Rows from block 3, named by matrix and row number. Each number is 500 + 25 x the weight over its row's rms, rounded and kept within 0 to 999. All counts start at 0. Numbers have three digits each. After the name is the row's rms in percent of the matrix's.
# conv: 3x3 conv, stride 2 (model.blocks.3.conv.weight, 112x80x3x3), inputs 36-47, a 3x3 kernel for each
conv.5 099:535540523514530537519522521487465483495514470540537509471461476473472492491514521526539508485432428517510485527543537514530535483483488521506507476465480541498507500506504481421473490523550505501493516504481491493488500507499500496489487505499506472460510521505529544506474479512490533575513497512512519516515473439455440472
conv.6 095:488494544514515538478485500517539541520560547549566544467458462426470492500488496500523524498503508498513512480477461481481487481476470486488500458473497432458507458468451508506497503518547444489483510535527475497487455464463503507496488495497496516502517547520497518523485497463466496465486528493518517516481472498501543566
conv.7 102:468489482461491505456468468540552548464461447471444466512473470486490502550562572505517519510505502489495483482483486505507508461465467466475488462457463557536514512505505462440474537559557500489499489482483520533523484491478483489485501519520513487483469494480496516501488479488489496542486487532451474475508512502524516523
conv.8 099:519518515499467472516488530483498532517550542496513508458470456512531533491480519512509506475519503468506472519524518509497500499497498472437435512497520506513526495487510509502504523496495496506498530516495455478492492502492470475475509510498514544492507543541480473449535502522525466475537514502480484488524523522523515516
conv.9 097:497484488474465458534531535485490472468467456503501482514523514515529534496500496464450458538569568500501498521512503536538536490496504476470451511516522498502503517533524505524504454467459449455475520541515546543511494486475479480475513516506500530487496503491532518518526507519500497468514518530481479492500509491488504501
conv.10 100:517513541504482488478494516515511497503499474459475479475480475479492475471484510493509518418478475495518487473481482446437437488500517475501525481498503518506522496506521454447447546500498449461452446442491510516505503466483515514499507517527482537516494499504513487492477500521489473467445461498499509514470512518491529523
conv.11 098:519519511483486486483479498503504495500535480505519497489492487500498482469483475504521518482493461527503492478479484516507510516516511481477490525519537506517531492504537538527544475463427457453451448460461543524510517510511495493476513516501501496489485494486502500482518520517468466492491496520519525519519516524521500501
conv.12 100:490475467474452450498484488496494481492501492447462469459465483475504462506506492481454490493515488486502504510502489502495489495489496468436449476483484510531524513560512498501502491498490511495485489503510491501520514492470478494500518501510502519521429478440496508512497513499489463483516516503451468499507513508516521505
conv.13 099:468476483524524511520519530477504489475498529470495507538539544493478517476427453466497479526535553502526536491500519507500500495511518478474462548563549487509491476501471481537544461498471472495476483510537496523504473479485523535527527513512469498491505497474549520496512512480493523490493494506488519506510516498471504528
conv.14 101:524502513500500508488488504471459454471471485478436498518523521510531540499510503504514537479489496454492490475463459473471485510513521493468486524537533514502511475492506500516534499496511503506507473484508506527540491485488522525530528538544498508519495497495490500525444498469473451473468489504487506508489520519471503503
conv.15 105:494515503461465485454458474490481482505499514495509512508536516507531525450451481503519496500544524495523513482471470487498511523527517536526510487508514466469472475501485479487496490487475482480482474492493513518510479482477464476478493475481490490478529502515489525509463471471487533512516504556490519505509534515486495495
conv.16 095:521511504464468459469487477497502515499484488502504467488488475507484515491485460542518529541521520511512502515518517533526519549544534510518521490488508509511496495528491526511492478473484458467459501514511502496509563569566522531524516516517489486482497495486498519486503509508530535502544519505497491504555520497468463482
conv.17 102:524514498521517516482492502502499515507457486507457517467472463497509503481524511514533544496520517461457418489486487459455443504477476468465465518511534515532537488492493483476508458501531524509494406414418506464459482499499527537517510513505491499451502546513494565530491531530476508556475494494466519502460503501495521500
conv.18 097:503494506477481492505515531452478466489491473473470435532512525475451500491484499478464483485465474486454488515506497523524517506524526518521498483516538492472473538544543459454465504532531521531507506496492495506494514514518500501493574566550506495492461473444492498452477482465502508529470469516456473491491481469478474459
conv.19 101:468492520487492488494487504517502513518525509524514498521513541487471459517526518459446466500506522503518522487477470518516517496494495514529521512516483528521487501496485508516459495514503516521537518526511493494485534535529537541536458472500498488479500486446455462492489472466476479461470494517448432416465486515501509512
conv.20 097:462470482457489507518512514546539499487496496505504499524498497521494484540536536531524533509473457485496497488486490507492482496505499480482482528543527457472477476490479471454460497497476499504461509507498523522516496496511515522520493505507510508523442453463470455453466504498524527493512528517491507492472489495490493484
conv.21 099:505490503511513519531540539506514520514530514491486497499492488483467491464465470526508507484484492479479486502501502518519516516523519495505507490487499560532513519521552480465496518511512457457468502514505510510510543544536530527517515510502515520510514515493540533518505512530495503529519529527497512521491477486458449476
conv.22 102:516513542514506530475516552524529515541496507511500500491506486490467485521511499531545521523516551488474470438445458443446453493494496480515502505508520489495479524466517502451430468474469509490513481478478487483501537538547490480483522506497496509504511516519530510497471477490472510533511530526480492518542534538485501496
conv.23 097:477507540485503512447437450478519487478524493477510511466490483463456466458467479467463481493500498491500498494498506492493490500491474500510498499503485480503515504528519484513467460516501473494514504507499467487505503510501506514532511491518487520504515539532482490510469445461486499461491490513535540536532558554504536527
conv.24 104:500507530506516541529533535502505485441475494462525513571562550471451454480478512482505512503506508464452468477478467496508511489507514506496485481490481489480497465508475474517489511464480526519488529546534502515520498512519517524514492498497471523482470501451496532510459476438450485487493510555464491498534537545509510523
conv.25 102:479479496495491502476469504455472442497494481500488506505528528512526517479498507540533524495500490436476483513496492501497501499497495484482477524528529492504517512533515475521512545530508464467452509510519519495490490489509518523524491498505502523528488475468519505508515504497447459424470476489493488493463495507509537527
conv.26 102:486501485443467469486500497472487504488490511510532538517505495508500490481506492492523525503549528525517501501502513502516523518527532473474467485476507516488487525530545503531527510474493497506525460466473487457462520527524513492477526505495479484503462480476484510497469464479483483522524505533524546550515518526486497521
conv.27 101:465469487458470458497512515530507502462476449479498504541545514474465474453445451444468476533566534518513499505493487500506519518532539502502499498508497540534492481493512538531533515501506518519519503500486514502511523518513491494484526526509504509517472474477513526527503487513433466474459483530461448465550529513502492480
conv.28 094:495472490496481465481486509505508511506492500473499502501489482500532512510496498537515511519480473538483498474479473519509490520515507528519485565575509494485450518515488560513510495448488487516505491482488477467459515493503511494522513523525522471464514509492559517498473456471503490515495486515530526518489507530500483507
conv.29 105:506500496531548547519530515512469485482484464477468481558540520494484497506504519471470491499485507484470472501504505476480493477470478514506499491489490495477488519505506507482502485517512534534539484494485448455454505483475472470460460480501512456483504481515509497525514545529510531518496486488527504504527508507512519523
conv.30 099:512540535509536544488510526503478478471456415514507496491488480510524520481471513493508507525526524498503469497539549504532559478498507463494495518529527480511526515502519454514518495455482530521493448479512513517509490501500512505513472473466464478436491539508499541512467489490494480539500492521485510512476492468535545531
conv.31 101:445475505472455469510506510493508484474513499472509489515511522464468492486482497509492500528515527494486487479489491491494502507509496534516511538519508474467481549528509508534541471450467454420428498518507490497517478489500443453464512509511526519505476491454496492484477465481485481481504521529470473487517512504501491493
conv.32 099:487491497523538517484516503514533529529548524435501446453450473525522515538544569489482496483442492516515502523518501537536517467474485508507491493467465476507498469525485522537516507479482507526503506513496466465451484480471504495470519518521505489497496497488533528481481484487497511523495503523490497512442461470488491477
conv.33 100:457462514451461478478470465461478487513494479484445438474490528520503502524494484541522499484463473508508491505502518495498487486475459479508501537523503511502484533544483459473501471484488549536537467500514465509509476488500512519517484487504482486448496517501504520485458496508505527525512506471493490484486473462512520514
conv.34 100:467457469519524521478507531474508493495476469522502504500500480493520521488470459505491507514477477515505506468471474494505510497493492505504461539530526476480500498536512495492511466515515482508503485456467526518499478458454511519508446465457460465460505521477476544503467493474513540524490451475477475491492487492457441447
conv.35 103:451465489490512535517522523481463464438432448512520512492512519496465513466464485462449423493490500499500477505502495506523515482503486482487481485490490505505503500533516530518508478495494521512492519515492507521522514523512532531529539535509454517472491506526483497505524503521511495533533531532420443451479492507513540531
conv.36 099:506486481514481474469455480507530524474501501503527503491487474562577577495502521498485489479484497444494491480474460471466465509499497481486495502486480481496500434489475461517505492480435446475523480531534525540508482496493495501486496503518515529475568555508461484481539526530477516491463509489484476464449475472529546536
conv.37 104:547547552514504522504495525496518494520501506516542540476480488478492505505499514483480499467465468483491466488480484469460456499492489489508509483499521494525516484486499528526556497494482403418411438455454504486498452439433488484491531530528505534507484521524493514512499488519494505519511505500463470485514528520494511521
conv.38 099:524526533486495490503509518544523522515521518498489486491490503541500498534523529481461472489474485507500498499501505505509510489480481495478476507491490517515512513501508500490486475499525506510504487496496520499509444445457483475475493500495494514516507488492528498483503480499471477482515508488516497506503507500535521511
conv.39 102:448433445464468471476481472497479489447453454457455453525537515518539520473498487455463453492494474478526516490479479518503498510513515482487476487471487533533542507491523472465493457498508525520521503507530502499500523514517513509502483496491479508507460496502509506549500525521489472493497500523513488490511501505526546536
conv.40 100:522502501517522533505487506504494512488480469477450466497501495505516503512540525497515502495513487463513488508510516503496510507492503460440456469444476538534542542500512496471500487497506520533524483469467434409406507499515501498503496510528514501497467497495468507503484495546508523538457466504515505505485483464482510515
conv.41 097:502503512488481477492492484484486481473485524476485496493515502508479482490476477493495492489502509509524505509502509498508507511504494497515510497500497492488488413423431529565549456453452461444464524545548498461449503524530505523508458460455495513506493509498477495498529531534446468454514530520499491462472513538487524515
conv.42 101:460472490524518532522529535517500512472473493450463486475469475502499514499501511515506509509517520531514496457467482495486483517497490485483475524507512517509512500504499516503511470484486455461471441458458530521527483489506491485488515494499436446469469499506510533518480477504455463515494466476507505520476482486541518524
conv.43 098:489477510491473492499501494495492475496482482463462457490500491479514504500495490515494493484475498458496480482475489485462463499482490480488466479500506493533532485538501464496476467474449518513508498510525479473495465488491467482477500515513525510478505506470508501514490560514497497503509524496548564531531531533481495494
conv.44 101:533540531519521523514517516520497500434459485473508518468457464470474475520528521522535546498474479479472496548549538496490478493486496457426456469482499514510494485510519521518520498501475509479501482475479509488517503489477444451464505486483509507508524529498549531512496507492482484503499526503472466472493508511527527513
conv.45 100:499494484526511509496514526515513521483504488502503500476480490495497484528530542492494505484533471477505453541550539514513511444434430479493494484461484471458509469458458477502518516530515496513510481491504478492489521508484501513508432428432488521500492534486493521494513495527514524554475510517498528544443490487436484499
conv.46 101:515513488481483480514498522506498533496502538485490510519498511504491497507513511438476465501504513523510521505504494492502492476489489507504491514504511550518513493449495495499503474496484501483485471482496449498535514512525512496510503512525502516491508537520503522506479479491510461543470454481484483494524502506506505496
conv.47 099:529515540463471494495500521504500504493511501473509518471484480502487521466480501486462479490472494495503488453464464487494484490499494477487473508506512502509527473533505468521475453507509467479484542537530516513527500482470521533522531541543521553518536512520445411455507487438478476451477497524481472493497526546490508505
conv.48 100:524515496509506520503485489500475511502495511442476497484476464482507527504522508471468460459493476504501472477469469503484481505502491475494488490494502483484488459504516476528511488482470491505489494503502501503528505499480496508507536530536513566510497550476480526490509499496451450490472489537490507502488503508453487498
conv.49 096:465481522461479518500497528532527505505509522477526519479497525539511523548504525512499470506471460495456457482480484519521521519515521489518537536539535539547542490494466487477481486467484487458472469492500501505483517521525526525517525516529503521517528525495532521469514523512467436498521514553528489501517497498464473481
conv.50 101:490475460495480469479477467474481520472483515510531550517505498523509507506506493478484467477518500497530512506504489516531526482492482504520519460456472512510505460469502510524541490490507486496472513529535476479497432470493513519506510519525509505485484495503468484487522509537525518526497486525500491495523530538471487521
conv.51 101:477470496502511530496488489499482479469515491484511498500513505527522525459464499502509474518511492458477443470468462497502505513506496526527537525519527427435460469512529489489480503492472463488500521541539529521490501495499525532508486485500495521488509531506468462455488483539517507515463474493519526532449455446500517498
conv.52 098:506498497512506515532529519500480464501505506509484489496502479491502490454469487482537492448472459479513481487489494496509499522522501542527529490493484461447470514516509494490507455482487475466467483503506547543528503518521519520498470475478549537537497500480490509468476498504490488491482513516502538529535513539492494499
conv.53 099:457458485494502532502482480462447446483458470476476494504501506469451522492475479455463463512494484502478493520520518498499501495485472449459457516525526528517502503542517507551520523572520514522502481501510516507507475466476511511514489478470483525490522526555518500490491529502516524488499502488507475470517503510535563550
conv.54 101:509516506536526507521502483499500498488487442487482470499499525521484510526520496506513477489498512504506527502501484520523500507514496489464478470464477460466483548527521477449451470513505530523504481516503457514538518529534472500506467461460506457494532467503525507496471438475500500516506526520503506505528536551500502516
conv.55 101:446457492515523535504502518495532546468511495519533536459493498486489509529531532443454469564565547473471493462473473488482483484484473427426444505523528499500506492532497515512510493450490498476453460466460519512512458455445467483482507502497510519496499512486521528513517517534450475458478465482474481505515514511525511539
conv.56 098:477486490502536544478490482533526528474504482478476481516516520478486480506495481490501507489508520476497486499498494474498512499522534500480488513507507547536545505443469501477489506501504453487500494480461513505495476476465456462466469503488510497470491480496503500498519535542458483516483506518509521492512509496487519542
conv.57 102:514505522453453445486487509467468436467458450452482457519524510503532518496517499494459477464500492520520505521501490511506518503497497519511513510514504525528533477471494520530507486482489526512492510530505523530510463475458468465463506498516514520510473488488488459494497509519507455470488473482453443481506496504514530526
conv.58 099:489505498503503496486469465486490478480530529446458448508534531502498516509474476527527513454462481493516518492491484500504493490498497509511504497492498520506502467444453491524521481507508462458445496536532475532531463479466512531523518521512518506507501496517520500485473499497452451452508493490500494462475471480478474469
conv.59 102:520527544516516519474477505492488492481485491504512525476488489521501515504501489457455456502507509531555543505492490462458462507522527507524515533523517506519526536536534501498491440447486527526521526529528448447462486492484499499503473476484516528514515511473488475478493496520470506458521501492476490482505538550508531522
conv.60 101:508509508524512519531515514502476491526499509491502504505509517541531538473492484522513505514507497440466459478477473489487487514506510483501512478473476480465478516517509486497488536507517477479504451465504523502485497485477507493494527519530510507466503510467534546508506539510494502493493459461528542501495505512499517525
conv.61 100:453453488503500520505498487445485456511500520515491510491508494479486468489496489522526520503515484488497520523510511522518519515518521524512509516511511479477486521557519468483505508472502516505477502518538477496514434435430468457470494475480519510505478480494489482508489480484511522504503515518530533514480473478525526534
conv.62 101:514506518515511505507517518506512528529519516519520523486507491520543530479496488507480487500531536521534538450440429480469469501502498512488479494507504522524531464488479513512524507509502489510510480472481491492498481479480520520511512494513485498500519508519513512533527502499499517477465484469507524538494514504504533526
conv.63 099:511506462500502500479485487468502494480460497526505517505489483523532523517515511510516492507488482512491510531523521505503495510514509509548533510544520522536526479519518470498473503494477460450454510500489504490503510507533490483484479472489512492490523528496505499483497475454507486489476502511478511510512522506462457438